From a checkpoint of a small waveform autoencoder: encoder norm layernorm.
Rows from expert 0 of block 5 of the encoder, named by matrix and row number. Rows with one number belong to one neuron. Each number is 128 + 32 x the weight over its row's rms, rounded and kept within 0 to 255. All counts start at 0. After the name is the row's rms in percent of the matrix's.
# up: expert up (encoder.blocks.5.mlp.up, 16x160x320), inputs 214-319
# down: expert down (encoder.blocks.5.mlp.down, 16x320x160, transposed), outputs 214-319
up.60 048 [145 139 163 168 105 156  71 123 139 152 110  82 116  99 123 177  86 104 124 136 158 136 135 112 102 144 131 136 157 153 128  88 126 136 165 193 123 122  99 110 129  99  70  82  85 149 162 144 122 116 135  79 121 126 157 113 149 135 119 119  97 146 173 105  91 119 138 137 143 160 162 166 138 160  89 143 126 110 127  96  68 180  90 146 154  72 136 132 109 150 137 187 119 144 125 119 205  83 122 201  99 102  74 136 211  75]
up.61 229 [166 132 131 138 165 128 134 142 147 119 130  83 177 226 106 151 129 123 130 142  95 128 175 134 146 131 141 146 146 156 101 116 135 114  90  91 110 167  83 163  85 163 181 136  98 177  84 116 135 139 147 160 100 119 140 151 107 151 111 108  43  89 131 145 122  99 104 134 116 153 102  91 143  63 113 137 189 184 216 162  87 144 124  99 117 150 139  95 148 149 137 135 131 137  61 164 173 111 162 107  98 122 158  79  77 113]
up.62 129 [154  81 128 116 104 140 121  69  57 153  73 132 143  93  91 203 122 135 154 121 145 131  94  98 100 123 170 115  75 108 177 110 100 113 124 124 141 110 207  85 146 136 170  96  74 112 152  78 110 117 114 107 169 122 207 149 112 124 144 123 136 123  60 118 157 155 136 125 168  82 109 161 137 129 152 175 141 112  76 147 180 108 155 117 109 117 131  65 102 170 155  97 127  88 170  76 113 142 131 152 112 146 115 158  57 115]
up.63 033 [116 116 137 149  98 113 131 144 152 148 159 114 177 153 150  76 124 111 139 147 158  91 150 125 134 159 128 117 122 148  95 144  96 119 125  92 119 148 187 137  97 176 138  84  91 111 158 151 167 174 134 122 119 129 176 138 146 121 156 136  85 153 164 130 186 167 115  91 121 155 124 136  94 188 161 162 131 109 102 120 145 150 117  88 130  84 149 187 155  95  68 109  90  61 121 108 150  98 147 159 180 100 127 162 125 115]
up.64 055 [149 146 117 123 169 150 131 111 156  91 114  84 128 140 143 154 128 147 118 143 175 126 137 171 192 125 100 149 146  97 147 165 156 122 175  92 137  83 117  86 150  96 140 150 115 178 146 169 101 103  38 161 167 146 158 106 114 163 126 150  96 157  79 117 135 129 143 123 163 158  64 114  95 150 230 130 116 152 117 130  81 124  87 112  73 134  92 110 138 121 128 141 108 133 110  53 118 188  86 172 128  86 100  86 130  27]
up.65 046 [ 42  90 139 122 162 111 191  86 164  75 133 105 143 154 117 160 183  54 111 120  83 116 144 162 145 129  73  76 146 102 118  99 125 138 166 113 222 110 144 112 127 149  36 128 114 101 161 135  84 147 142 150 139 109 190 178 105 168 135 119  92 148 163 124 132 140 128 144  85 135 108 163 104 114 204 170 130 138  97  78 181 130 133 165  75 137 128 141 130 150 175  54 143 174 147 139 138 176 219 115 142 109 125 112 120  76]
up.66 044 [106 122 121 132 139 146 131 121  61 129 116 106 144 109 140 131  91  93 112 139 129 118 154 123 123 139 142 152 145 122 153 111 119 114  79 104 127  56 228 140 129  81  92 202  50 111  96 159  80 119 142 131 176 111 133 165 188 145 121 118 122  73 197 132 109 111 143 148 136 189 157 108 113  61 214 127 135 142  88 123  83 183 116 171 178 138 195  89 126 118  58  88 144  99 128 138 163 100  77 188 141  88 173 136 118 115]
up.67 053 [ 81 149 136 161 137  99 103  99 140  90 122 155 158  88  68 156 106 126 113 143 115 138 100 123 178 168 138  93 145  57 128 115 148 194 135  87 124 123 188 139 162 146 143 101 159 126 137  66  91 112 131 157 149 117 138 164 164 105 170 143 108 137 171 107 165 152  89  89  99 148 190 128 118  95 142 136 124 155 132 180 194  89 133 160 178 145 161 135 108 125 127 179  28  85 127  87 159 160  69 197 109  98 118 146 129 146]
up.68 050 [122 130 120 108 156 163  75  97 147 119 107 113 105 159 135  90 159  66 114 135 178 117  90 128 135 149 104 161 149 164 107  81  91 103 162 165 169  98 177 128 183 138 105 123 118 124 101 154 130 118 108 205 206 108 126 114  78 142 133  99 200 133 161 107 193  99  84 138 116 152 180  91 142  55  99 133 150 134 115 114 130 141 153 155 159  92 146 174 118 159 120  96  99 107 150 100 134 115 139 113 138 149  78 104 133 152]
up.69 063 [170  75  89 139 142 108 105 135  88 171  94 149 110 125 179 145 123 184 141 158 125  63 134 127 162 151  85 133 133  51  96 121 112  95 123  62 110  74 139 122 121 103 110  87 165  80 146 163  87 102 145 159 126  96 190 148 155 130  52 139 103 102 118  71 177  93 120 200 181 106 184 208 140 117 116 117 139 142 177 118 126 108  91  71 138 148 107 155 121 134 107 129 146 119 162 109  84 146 160 157 117 149 111  86 129 106]
up.70 040 [115 161 130  35 111 106 140 111 101 146 115 117  90 161 176 122 128  76 116 195 119 117 110 170 177 156 133 167 106 128 116 152 144 140 113 149  98 120 133 148 178 148  71 167 181 144  96  90 122 226 132 134 124  95  99 108 175 108 134 146  81 129 136 112 130 114 135 135 125 148 104  93  64 118 212 107 175 172  87 139 113 159 106 109  95 147 130 142 192  94 157 138 165 140 149 134 173 108  81 117 145 135 142 121 144  93]
up.71 180 [ 95 121 100 104 120 143 120 154  74 101 132 181 111 169 138  54  68  84 156 145 120 103 156 105 129 119 128  95 126 118 161 107  79  92  61  99 138 155 176 175 160 150 150 102 106 117 115 123 158 131 126 149  79 127 111 111 133  92 108 109 110 101 147 144 154 115  82  99 108 116  85  78 157 146 154 165 130 155 149 175 178 173 150 165  96 165 200 117 153 166 130 125  85 120 154  81 114 127  71 171 111 165 145 129 139 111]
up.72 039 [149 103 139  88 147 195 147  93 127 127 194 117 200  71 144 134 132 102 183 109 130 175 103 192 147 102 119 126 135 130 111 117 143 210 143 174 121 181 122 108 106 184 101 138  82  89 132  98 144 118 105  90 149 136 125 165 120  80 135 105 117 149 119 145 134 192 128 158 162 121 105 140 130 150 127 133  98 107 170 119  79 160  40 121  93  42 128 169 160 143 123 140  97  63 151 139 127 125 139  98 241 151 118 168 137 130]
up.73 076 [ 78 164 124 133 155 175 115 148 151 172 127 149 150 240 144  77  82 158 149 163 144 133 108 134 146 115 129 141 110 202  91 130 179 140 121 131 165 176 124  91 109 112  93  93 125 155 143 128 169 157 166 134  83 161 107  75 154 109 123 130 132 105 133 106 106 118 154 131  94  94 123  77  71  88 172 116 114  88  79  80  35 170 151  83 146 187 146  86 157  97 181 154 129 151 104 125 150 136 135  84 107 111  92  98 171 115]
up.74 047 [102  60 108 112 122 150 112 115 141 130 128 163  82 140 127 169 117  84 118 140 148 126 140 122 118  50 125 113 195 106 162  81  72 126 155 121 119  58 154 134 105 112 152 115 184 130 124 102 153 143  97 125 138 139 159 139 140  82 134 163 117 163 143  93 150 136 108  97 127 107  81  85 165  72 144 186 107 116  83 138  68  99 132 143 102  92 155  67  90 116 174 134  74 150 130  95 122 111  68 151 113 113 157 107 110 156]
up.75 071 [156  86 184 131 118 155 101 109 131 138 186 123 114 186 156 165  86  92 113 149 213 112  68 149 127 160 154 115 125  61 117 125 110 172 134 118 138 161 107 120 146 196 176  87  63  78 163 121 153 123 123 123 123 119 177 166  95 189 166 126 115 159 138  87  99 123  80 143 119  95  74  97 160  99 142 124  86 162 127 142 164  50 157 102 124 119 144 117 173 162 110 170 112 169 191 128 184 106  85 143 159  99 119 139 113  77]
up.76 080 [134 149 120 119  96 139  96  84 153  84 140 116  95 162 127 159  84  94 120 147  97 108 122 104 109 116  83  86 120 153 130  79  54 130  57 150 118 130  95 115 143 124 140 126 166 184 134 135 159 113 129 206 135  94 174 179 109 122  99 115 186 176 197 112 104 138  99 100 123  94 108  74 224 135  87 138 117 154  83 105  87  97 108 152 209  92 123 118 167 116  40 155 118 101 121 120  63 166 140 130  97  92  92 122 150 116]
up.77 039 [146  90  85 134 118 150  85 143 161 188 113 113 181 140  79 137 142 145 195 112 100 129 133 144 137 118 121 134 151  20 159 120  67 136 159 107 159 113 120 183 153 123  76 143 112 128 161 131 114 100 112 162 229  50 173  97 131 113 111 120 118  66  82  92 130 149 171  92 109 250 136 140  61 164 124 119 108 122  98 112 124 155 123  64 135 154 154  95 136 111 111 177 162 164 146 133 126 134 136  62 160  89 133  92  91  95]
up.78 140 [121  88 112 137  69 156 139 159 141 110  52 114 136  86 125 176 165  93 100 105 138 115 116  86 101 130 110 152 124 127 150 124 100 160  96 170 190 118 127  99 148 116 153 152 136 127 127 126 151 130 107 127 124  93 175 118 143 141  89 109 145 156 102 149  74 108 121 117 126 134 155 154 170 133  90 145 124 120 115 147 118 147  96 136  88  68 141 167  90 111 123 128 111 138 156  90 107  85 116 133 155 184 169  79 120 182]
up.79 034 [ 64 104  83 156 111 166 133  68 173  49 124 134 169 139  78  97 103 131 178 108 113  96  53 186 130 120 120 102 133 148  92 136 134  97 120 135 195  83 116 108 121 120 113 118  97 116 172 207 110 163  99 114 168 119 144  87  89 209 160  93  89 130 129 135 200 153 125  74 132 107 116 111 106 142 100 115  72 138 188  66 110 100  66  94 117 134 122 143  87 169  96 102 201 116  91 127 160 150 149  57 131 108 149 145 139 165]
up.80 096 [146 124 124 135 154 166  78 142 104 168 131 144  81 130 120 121  56 103 152 148 137  74 171 175 107  42 135 117 133 175 152 129  79 113 143 132  83 184 153 110 179 108 112 129 113 120 126  81  86 150  88 129 125 131  99 130 132 152  79 108 107 100 118 145 124  96  63 117 137 105 114  84 189 120 173 113 150 172 180 151 104 137 124  98 129 144 144 127 106 153 162  84  90 149  94  96 137 146 106  97  92  89 145 133 159 122]
up.81 049 [122  92 162  80 149 117 139 157 165 132 130 119  98 186 157 104 137 166 175 141 128  71 170 196 116  97  61 106 116 118 171 168 139 159 131 160 112 157 155 131 195 139 104  54  81 156  67 127  51 192  87 170 125  83 136  91  76 103 134 134 123 117 130 150  92 138 198 136 113 114 153  95 118 117 102 137 106 130 155 131 159 161  76 121 106 113 129 150 200 117  71 168  85 109 121  55 127 154  93 120 144  47 192 107 107 100]
up.82 067 [140  72 125  94 141 122  95 134 154 163  94 123 133 135 101 120  99 106 149 148 162 120  69 120 155 163  69 146  82 121 126 167  79 127 103 123 139 106 191 111 176 100 124 116 154 109 106 112 128 115 109 124 192 123 227 102 107 140  69 147 106 111 181 109  90 124  92 153 157 134 120 150 140  66 151  91 143 162 132 154 159 179 110 139 126 133 129 110 147 114  97 113 124 133 158 116 111 130 135 159 120 140 135 113  94 120]
up.83 050 [ 89  72 138 150 101 135 119 143 202 179 164 157 135 127 170  97  83 153 135 129 134 114 126 167 135 121 166 154 158 127  72 137 138 189  99 104 159  55  96 114 110 188 140 163 102 140  96 192 160  82 144 108 150  71 135  98 131 136 124 189 145 123 109 109 107 126 106 142 136 135 143 139  78 112  67 165 164 153 129  99  92 111 155 143  80  56  65 137 106 138 167 120 157 177 145 110 130 133 133  91 142 150 178 144 129 161]
up.84 191 [124 101 112  48 106 139  97 166 119 125 109 137 148 129 151  83 135 142 111 103 141 132 122 167 134 192  58 154 116  94 132 147 149 185 124 111 126 127 146 124 175 100 105 171 144  58 106 167 181 105 173 139  93 107 119  73 106 109 110 173 113 206  53  97  43 120 173 160 104 133 136 143 140 131 148 108 122 129 115  82 117 100  77 110 129 133  99 150 141 117 178 143 110 115 119 179 174 111 210 116 181 168 118 105 163 168]
up.85 055 [ 98 114 101 151 150 121  64  73  71 156  84 190 102 124 176 188 128 174 155 181 126 110  97 124 153 136 126 144 147  66 122 124 116 182 117 113  99 105  84 111 168  94 168 101 129 146 110 132 127  87  77  68 149 150 133 127 137  98 121 150 134  65 123 189 136 116 129 124 107 147 148 126 176 131 125 180 129 167  49 154  97 122  93 111 144 140  84 121 108  96 121 204 165 134 110 113 140  99  82 130  99 128 180  85 128 115]
up.86 038 [165 127 145  89  88 192 151 138  74 123 153 104 106 163 201 176 134  96 119 112 124 104 138 102 113 125 125 131 194 129 110 119 119 124 101 110 107 162 108 144 158 127 121  80 145 149  97 148 108 124 145 132 104  89 125 156  84  86 160 113 107  55 128 161 150 196 153 128 175  94 134  83 197  98 159 140 119 170 123 148 165 184 101 160  84 105 110 126 141 119 152 101 134 144 209 135 129 128 167 142 135 100 129 170 167  85]
up.87 041 [117 111 144  88 167  93 164 136 151 119  93 176 106  97  81 118 162 155 134 106 155  95 162 181 138 135 113  82 135 133  91 156 153 155 143 132  97  84 133 169 151 119  87 128 165  97  96 129 118 128 118 103 164  88 146 111  87 128 131  77  96 109 172  98 122 122 127 109 217  73 112 123 115  50 144 141 123 169 138  88  88 133 114 127  77 154 100 143 108 160 200 103 126 182 180  77  62 136 211  76 151  59  94 130 153  74]
up.88 039 [ 95 174 120 141 150 132 120 118 142 172 108 137  99 100 124 142 118 138 148 132 176 117 156 178 101 116 128 158 116 122  92 121 199 144 117 109  91  73 146  91 137 146 123 121 111 113 176  88 150  84 184 149 195 113 136 139 143 174  98 145  57  81 176 118 162 168 120 172 152 110  61 128 185 180 101 151 120 104  93 119  98 130 153  80 164  82 116 164 154  46 122 129  72  83 148  97 138  74 150 111 166 102 135 148 135 155]
up.89 120 [ 92 158 168 157 149 115 135 120 140 169 137 111 149 130 141 142 180 146 133 113 135 154 128 156 133 172 176 104 157 144  87  97 136  87 152 149 107  83 176  61 139 104 104 188  89 166  98 127 139 160  65 112 145 128 169 143 148 156 119 126 132 135 163 110 151 116  90 130 152 118 142  91 108 139 179 182  78 139 163 100 153 148 153  76  82  70 125 114  77 138  82 130 142 128  30  91 163 113 146 138 132 150 134 104 137 104]
up.90 105 [134  98 159 137 101 155 143  75 157 155 132 163 147 137 117 152 137 148 137 113  87 131 178 128 115 130 133  90 123 160  88 108 118 177  94 171 135 103 110  86 136  76 150  81 111 141 102 108 167 180 101 117 122 154 102  83 134 145 142 117 117  94 170 130 181 112 149 128 147 111 139 167 124 131 102 157 159  64 210  94 137 125 126 147 115  53 101 104 128 125  82 112 173  82  95 177 142 107 152 166 133 105 141  64 152 113]
up.91 050 [ 98 130  95 116 175 120  84 107 112 135 132 137 146 181 126  28 100 128 146 201 106 112 176 150 121 160  97 102 173 125  87 186 137 160 141 109 123 113 108 132 156 131 103 129 144 137 129 126 104  93 178  75 199  85  87  69 114 112 135 140 174 125 120 124 158  37 163 159  99 132 170 161 172 163 116 139 172 133  52 114 103  94 164 143 113 128 117 106 135  93 124 134  95 107 174 143 149 148 190 107 165 139 147  95 173  93]
up.92 118 [156 126 147 123  75 152 154 152 102 116  93 124 133  95 146 182 130 125 155 158 123  91  75 116 135 105  81  93 124 147  88 146 145  87 110 126 147 106  94 154  88 126 168  98 145 112 133 186 103  88 126 154 138  75 168 190 117 140  82 163 192 119 137 103  95  84  85 136 144 134 153 121 164  64 115 140 135 147  80 109 152 105 139 107 110  91 138 165 147  81 105 176 149 118 120 153  59 121 132 134 162 109 156 124 140 145]
down.60 053 [158 102  99 164 112 118 145  68 134  78 235 138 120  88 124 108 141 119  69 132 203 163 109 168 144  86 108 119 111 114 117 151 144 125 110 130  96 151 149  48 103  67 167  49 160 124 160 150 106 131 129 138 103 114  68 161 102 173 115 141 173 197 108 162 150 135  86 129 149 158 136 165 161  89 135 121 122 120 146 105 144 129 145 171 146  88 145 121 142 129 123 116 144 139  81  88 140 105 110 159 143  86 111 165  86  90]
down.61 199 [127 100 102 184 129  88  91  99 150 104 150 151 139 104 125 206  97 147  88  65 136 158 106 140  88  93 120 170 111 124 122 147 160 131 140 154 129 116 123  75 121 125 136 132 128  87 132 171 141 157 180  82 162 129 117 120 129 124 156  95 208 189  52  80 178 116 145 193 133  97 129 112 136 145 141 122 127 120  45 111 135  65 137 120 174  95 114  91 116 125 120 129 142 108 175 141 144 138 151 116 150  68 187 193  93 104]
down.62 140 [136 118 149 150 129 100 150  95 158 147 113  91 133 197 104 162 138 117 138 170  83 155 170 205 122 119 101 130 186 121 115 135 161 173 140 115 117 138 118 154 126 132 133 149 208 156 100 167  81 141 140 109 199 108 120 136 125 141  66 112 103 137 201 151 119 108  92 121  80 139 154  82 145 131 128 102  85  89 228 144 123  88  90 105  93  73 169 169 143 124 144  84 142 145  72 140 100 128 153 105 146  81 186 141 117 104]
down.63 043 [160 172 128  98 176 100 172 102 165  80 121 147 199 104 122 126 173 139  95 102 146 114 185 156 214  87 163  85 134 135  69 134 112 107  84 116 182 106 109 105  82 155 123  93  52 137 115 114 133  91  70 143 122 141 113  98 114 113 139 128 160 130 174 134  96 139 147 101 144 122 150 144 184  80  77 181 152 126 138 121 100 159 120 184 117 135  96  96  73 102 151  63 185 119 115 132  71 109 134  63  69 208  56 137 132 171]
down.64 054 [133 123 174 189 140 112  92  89  97 130 174 137 127 130  92  99 101 155 106 150 152 171  99  81 155 140 166 109 103 184 113 178  96 165 114 165 171 141 158 112 148 138 134 158 124 161 132  83 114  70 145 169 100 185  93 136 161 167 103 139  95 140 142 124 127 121 115 114 106 155 170 157 142 171 149 165 104 131 119 104 127 129 185 139 153  83  96 131 123 116 144 128 155 161 145 112 136 159 106 148  79 193 151 141 109  71]
down.65 054 [121 141 141 142 107  96  92 106 176 120 113 164 144 100 114 135 188 135 134 116  80 173 154 141 117 146 149 113 111 147 165 116 149  65 158  88 124 115 120 109 154  93 138 125 158 144 160  69 207  81  97 196 155 100 110 121 107 124 181 159 115  94 175 165  89 170 144  96  81 145 134 115 117 115  98  64  60  94 164 167 105 123 110 139  80  83  41 150 157 162 132 189 126 154 106 138  81 141 133 177 111 129 141 185 124 126]
down.66 056 [142 111 107 100  75 110 181  99 154 155 136 120 150  97 130  98 173  98 173  91 128 137 142  68 116 153 146 101 158 149  96 147 108  89 151 200 139 149 103  96 144 168 156 142  69 162  74  91 140 127  70 160 113 161 102 172 152 150 159 127 124 153 108  86 155 134  74 133 128  89 122 165 172  94  96 187 120 187 137 136 142 142 142 125 106 134 198 132  81 180 162 207 120  36  71  85 128 164 108  96  56  98 121 109  89 129]
down.67 059 [ 74 106  96 103 159 102 123 128 135 123 124 132 136 140 117  98 145 130  89  90  65 135 152 103 129  80 121 125  98 190  92  84 170  98 115 120 142 143 138 160 114 171 149  83 135 122  91  95 152 112 113 132  78 145 102 218 141 104 149 127  80 125 151 181 118 133  68 164 109  84 139 102 104 140 157 197 105 153  64  76  74 106  90  88  91 104 113 127 175 126 181 116 152  59 119 140  96  76  41 102 118 119 165 111 164 150]
down.68 058 [163 173  90 117 143 151 120 148 114 161  92 196 150 114  95 138 209 169  67 159 104 130  67 112 149 201 185 133  71 118 142 126 151 169 114 125 132  98 125 155 146 169  94 119 111 168 137 119 142 115 117 145 143 160 124 102 131  95 112 148 149 114 145  94  98 154 136 117 162 108 185 121 163 189  89  60 105  82 146 120  87 159 158 145 101  88 104 168 167  71 146 104 145 136 129 116 162 118 128 200 134 167 167 108 136 155]
down.69 064 [112 185  95 110 116  95 169 134 145 159 122 112 125  85 113  88 146 119  97 177 108 103 145 169  96 159 169 131 154 169 147 114 148  98 116 170 130 149 150 115 125  96 131 189 102 183  96  75 102 145 147  90 173 174 103 121  81 116 134 131 143 104 169 104 158 174 124 100  67  97 130  63 164 159 129 125  65  88  87 127 119 188 101 156 119 121  85 108 165 154  81  99 186 108  85 161  47  99  84 141 107 123 183 105 126 196]
down.70 041 [115  91 172 111 163 123  81 164 102 107 134 152 152 164 181 131 141 116  87 162 106 102  62 160  99 112  99 194 137 129 133 189  91 126  62 123 122 112  75 175 179 132  90 156 111 122 118 163 166 163 115 105 184 128 138 125 205 170 136 188 127 124 148 147 157 110 120 118 155 162 118 144 141 159 126 181 159 171 123 129  70 153 163 141 127 110 237 159  66 110 113 100 156 159 179 153 125 163 146 138 104 151  84 128  71 136]
down.71 187 [ 95 179 122 154 116 135 150 133 156 157 157 103 138  76 137 162 149 165 163 164 205 116  72 200 146 173 126 116 135 128 140 130 141 158  77 132 110 138 130 104 201  79 154 143 156  95 118 126  58 137 244  80 117 180 114 117 143 125 194 164 109 162 138 111  83 138 135 113 126 159 168 114 108 128 170 125  31  88 168 151 126 145 105 112 119  93  81 140 107  93 107 105 123 124 132 166  83 102  95 120 158 118 141  92  94 154]
down.72 045 [119 120 108  85 183 166 112 152 112 124  96  96 147  95 119  72 181 127 126 149  67 163  85  60 113 148 126 200 104 165 130 124 130 154 106  98 182  72 112 126  69 109 118 151  99  88 139 118  78  94  85  78  96 138 124 125 136 123 112 144 144  94  97 133  81 120  68 139 135 145 131 174  90 123 163 121 135 157 138 138 153 126 168 119  83 176 146 163  29  80  41 213 113 155 113 125 127 156 146 133 136 156 136  79 175  91]
down.73 073 [ 98 102 165 123  98  88 120 141  77 152 141 136 115  67  93  45  80 153 156 109 170 183 109  88 127 166 168 139 121 165 148 111 129 145 163 115 114  99 135  87 174 126 133 145 120 144 142  53 127 196  78 144 130 148 103 156 141  96 127 137  89 137 148 137 120 118 136 141 180 187 137 112 128 167 114 119 168  93 115 142 110 117 170 140 118 108 145  75 110 194 109  84 133 100 126 187 103 162  48  93 113 149 127 139 151 165]
down.74 052 [162  96 143 142  99 121 102  92 156 132 112 164 113 115 120 254  96 130 107 138  83 139 171 136  95 144  86 162 123 148 235 132 111  99 127 132 157 113  51 132 153 103 153 108 153 122 150 112  60 137 181  85 116 109 133 150 175 156  98 102 126 164 124  67 144 193 113  99 112 113 125 123 108 109 129 112  75  62 104 168  95 180  78 109 102 125 182 115 136 111  97 148 111 166 156 154  65 107 123 164 126 120  97 134  90  86]
down.75 080 [123  54 112 124 122  79 143 138  92 120 122  89 135  93 110  67 150  76 123 109 120  96 142  99 194  83 137 141 120 120 170 128 114  50 117 148 125 149 175  88 109 191 139 144 157 130 107 145 104 142 119 114 107 156 119  72 136  60 108 114  77  58 112 144 152 154  80 153 165 168 166 172 116 117 104 129 141  76 146 122 144 161  76 159 104 116 172  90 105 224 168  77 124 155 118 128 129 150 110 118 108 156 130 118 148 191]
down.76 073 [ 68 140 131 149 135 176  92 166 119 140 107 155 137  88  97 155 153 133 111 133  87 152 117 128  96 149 157 144 141 142 140 142 168 180 109 167 117 180 154 105 183 133 148 133 111 148 103 186 137  87  83 110  85 157  94  93 164 135 175 116 145  49 108 143 144 121 123 189 144 192 146 107  91 151 186  88  90  87 103 111 134 169 118 132 135 166 155  88 128 116 136 127 139 191 154 107  88 147  74 102 139 149 157 101 150 101]
down.77 045 [ 95 146 116  38 147 136 135  97 117 140 101 110 117  69 221  74 151 170 188 107 179 153 172 141 156 132 178  86  76 126 135 157 109 110 180 120 168 179 166 148 137 154 162 113 107 113  64 134 113 168 114 177 122  90 144 109 150 161 115 143 124 133 130 139 143 136  92 100 116 109 152 122 149 146  90 213 140  81  83 134 119 147  66 120 170 193 126 194 131 132 133 169 146 133 141  80  91  55 159 185  69 116  84 116 148  88]
down.78 149 [137 191 159 130 156 133 116  90 140 133 113 110 143 181  83 157 160 165 129 221  53  95 147 142  99  93  92 170 160  96 149 144 116 133 146 116  99 140 101 111 129  99  89 127 146 139 102 151 159 162 136 106 117 134 125 113 127 147 176  90 132  61 110 114 149 173 161 127 126 130  80 184  94  53 188  53  75 142 160 107 121 121 105 109 162 152 111  38 103 114 111 121 171 126 124 137 114 169 119 148 151 106 144  92 153 121]
down.79 045 [151 160 133 178 105 101  80 168  71 101 104 133 122  76 132 172 186 110 176  95 130 125 167  99 138 119 113 130 101 138 103  88 141  83 169 105 137 191 139 153 166 186 106 119 175  97 146 131 149  98  80 134 119 134 121  84 171 101 137 120  78 154 133 100  91 103 148 112 159 142 204 176 143 153 117 130 119 111 109 121  91 122 158 145  79 134 126 144 115 124 129 112 162 109 159 189 167  79 137 134 127 150  99  79  91 117]
down.80 094 [120 130  89 189 110 128 113 141 116 114 182 125 227 142 109  83 114 163 133 158 145 159 145 173 167 172 112  86 119  97 117 117 145 150 108  91 118  90 154 127 123 148  67 162 144  73 102 112 164 179 187 118 115 162 110  89 128  75 164 158  63 149 162 156 131 201 176 126 101 135 121 133  75 162 136 119 153 132 124 139 173  58 128 173  81 134 108 158 162 137 118 148 127 111 139 129 186 143  98 144  94 113 148 162 139 136]
down.81 054 [160 154 115 117  81 143 189 106 118 164  89  89 146 133 122 133 125 202 189  97 111 145 153 145 116 155 164 159 109 186 159 145 110  87 130  93 149  80 142 147  76  70 138 143 147  83 150 130 155 134  96 101 122 148 198 105 122 155 142 148  62 150  74  86  89 150 107 144 105 151 159 160 116 109 139 147 110 175 135 206  90 155  87  99 158 124 131 159  90 185 165  76 152 102 162 157 111  75 144 130 184 128 158 136  79 108]
down.82 066 [135 107 126  79 144 118 134  92  87 179 100 131 121 136 147 142 108 164  91 134  96 121 176  74 110  87 119 122 180 107 177  94 140 106 133  89  98 114 106 171  67 178 129 152 152 135 102 190 124  68 189 136 181 100  87  73 137 116 162 108 152  94 110 181 128 109  60 128 141 113 154  54 150 115 180 169 128 129 163 112  98  72 117 100 108  79 108 185 136 103 114 106  93 114 142 167  12  87 109 113 159 160 137 163 182 131]
down.83 052 [116 172  78  95 195  80 111 157 145 159  54  48 156 150 138 110 130 176  85 171 146 155 130  91 159 106 123 174  94 132  72 162 136 118 126 130 140 213 191 164  86 107 116 120 157 101 148 201 100 108 120  98 111 148 153 151  92 163 165 125 125 159  99 132 108 158 135  89 101 124  97 147 162 152  79 175 118 120 166 115 144 118 187  52 104 164 124 154 146 126 139 100 173 113 140 163 150 142 109  99 135 110 171 119 210  97]
down.84 150 [138 112 131 172 194  99 134 109 135 129 114 133 138  95 115 169 127  41  72 177  88 129 177 111  61 168 200  81 125 148 173 124 140 151 108 118 115 116 120 129 108 101 129 144  87 133 112  99 184 157  68 117 168  98 165 153 142 113 110  76 150 131 172 120 143  75  88 142 130 100 106  99 173 127 158 131  83 119 176 179 156 139 168 135  68 168 136  75 134 190 114 117 101 139 101 129 154  92 137 103 115  94 170 151  96 125]
down.85 057 [182  83  77 148 147  60 192 174 169 147 111 134 110 105 146 128 148 115 148  78 144 109 123  96 152 137 139 125 121 133 124 131 115 146  72  66 104 158 171  95  97 141 108 203 107 153 136 138  81 128 142 149 140 167 125 106 157 166 137  97 155 151  92 146 114 189 101 131 153 114 151 162 156 178 130 173 113 122  82 112 166 160 102 140 103 164 118 100 164 122 144 118 133 123 110  96  94  96 109  71 105 189 166 158 138 117]
down.86 043 [114 188 120 175 146  94 156 186  20 155 116 102 128 103  92 106 160 185 171 151 119 176 158  60 180 159  98 161 103 131 132 110 111 124 102 119 171  99 151 102 138 147 147 117 129 135 150 107 122 159 130 207 123 147  95 161 116 174 150 187 108 136  69  91 128  80  97 108 150 184 127 163  95 123  68 129 130 158 148 118 113 108 160 120 181 174 140 150 126 103 128 151 144 129  95 137  80 114 130 106  97 192 154 164 104 125]
down.87 047 [136 127 109  80 166  94 109 157  76 134 136  83 127 173  66 208 141 116 189 122 161 114 114 161 134  93 220 126 108  98 134 140 129  98  94  76 140 197  65 179  84 130 171 168 153 167 146 113  54 100  73 122 113 139 145 141 131 155 122 158 112  66  88 152  64 200 116 155  92  93 113  93 132 163 150 117  99 102 149 111 123 146 104 111 164 166 153 152 103 123 163 124 179 113  95 126 135  78  98  93 139 148 155 151 133 121]
down.88 042 [159 150 119 171 133  76 117 128 120  71 176  97 150  71  81 147 121 186 150 129  75 129 108 109 174 114 143 136 121  61 106 114  66 133 133  69 113 137 128 179  96 110 134 145  95 135 163  96 120 126 143 148 124 193  91 124 146 101 110 162 128 135  86 166  61 132 161  98 125 135 103  92 194 106  92  86 122 132 154 129 103 131 133 154 111 160 139 108 149 186  72 153 140  50 124 164 183  84 180 145  74 164 164 126 151 188]
down.89 115 [164  79  99 116  51  92  98 100 123  70 112 178 135  63 125 178  94  94 134 105 140  87 199 153  65  85  90 130 120  33 148 112 152 103 147 124 131 121 124 150  87 141 123  77 148  58 169 242 131 123 141  81  97 106 102 101 137 142  92 136 158 184  98 144 128 121 168 118 151 153 134 175 125 150 137 126 163 129 140 168 139 118 109 112 167  89 162 166 200 112 168 142 105 143 103 110  90 111 144 118 192  92  99 205 135  98]
down.90 109 [126 104 127 127 183  95 103 142 142  60 123 119  97 158 102 161 102  82 102 206 170  87 162 102 120  42 106 153 149  80 103 111 136 119 169 128 142 102 147 146  81 183  85  99 157 152 133 167  95 107 124 132 175  93 176 139 133  85 105 120 194 123 142 137 189 133 145 148 127 114  68  81 139  97 142 108 176 122 127 101  78 100 113 121 136 128  97 136 147 112 105 173 128 128 118 109 131 169 141 110  98 106 123 173 129 115]
down.91 057 [108 121 145 123  78 133 107 129 133 116 159 117 175 111 139 175 147 177  88 111 116 149 160 121 163 145 154  86 128 172 152 121 120  79 125 149 120 175 159 129 152 162  98 137 115 113 114 157 198 135 118 143 110 163  67 111 140 137 165  74 143 168  77 138 115 115 169  69 142 187 140 141 133 131 153 144 119 149 144 151 132 116 151 162  79 109 139  90 123 176 103 158 172 115  51 155 178 164 103 138 118 143  97 167 146 189]
down.92 108 [125 157 162  88 130 111 171 105 174 121 139  53 149 138 123 118 114 136  96 123 109 137 151 115  96 124 158 116 113 154  99 128  94 117 129 108 120  82 131  85  83  99 138 146  68 138 109  88 141 126 102  89 101 141 120 119 112 186 175  69  28 117 142 120 146 164 156 142 166 117 101 165  88 146 129 152  67 113 136 128 165 123 121 117 162 173 130  69 128 160 131 143 156  96 169 147 169 127  78 209 111 143 122 147 144 136]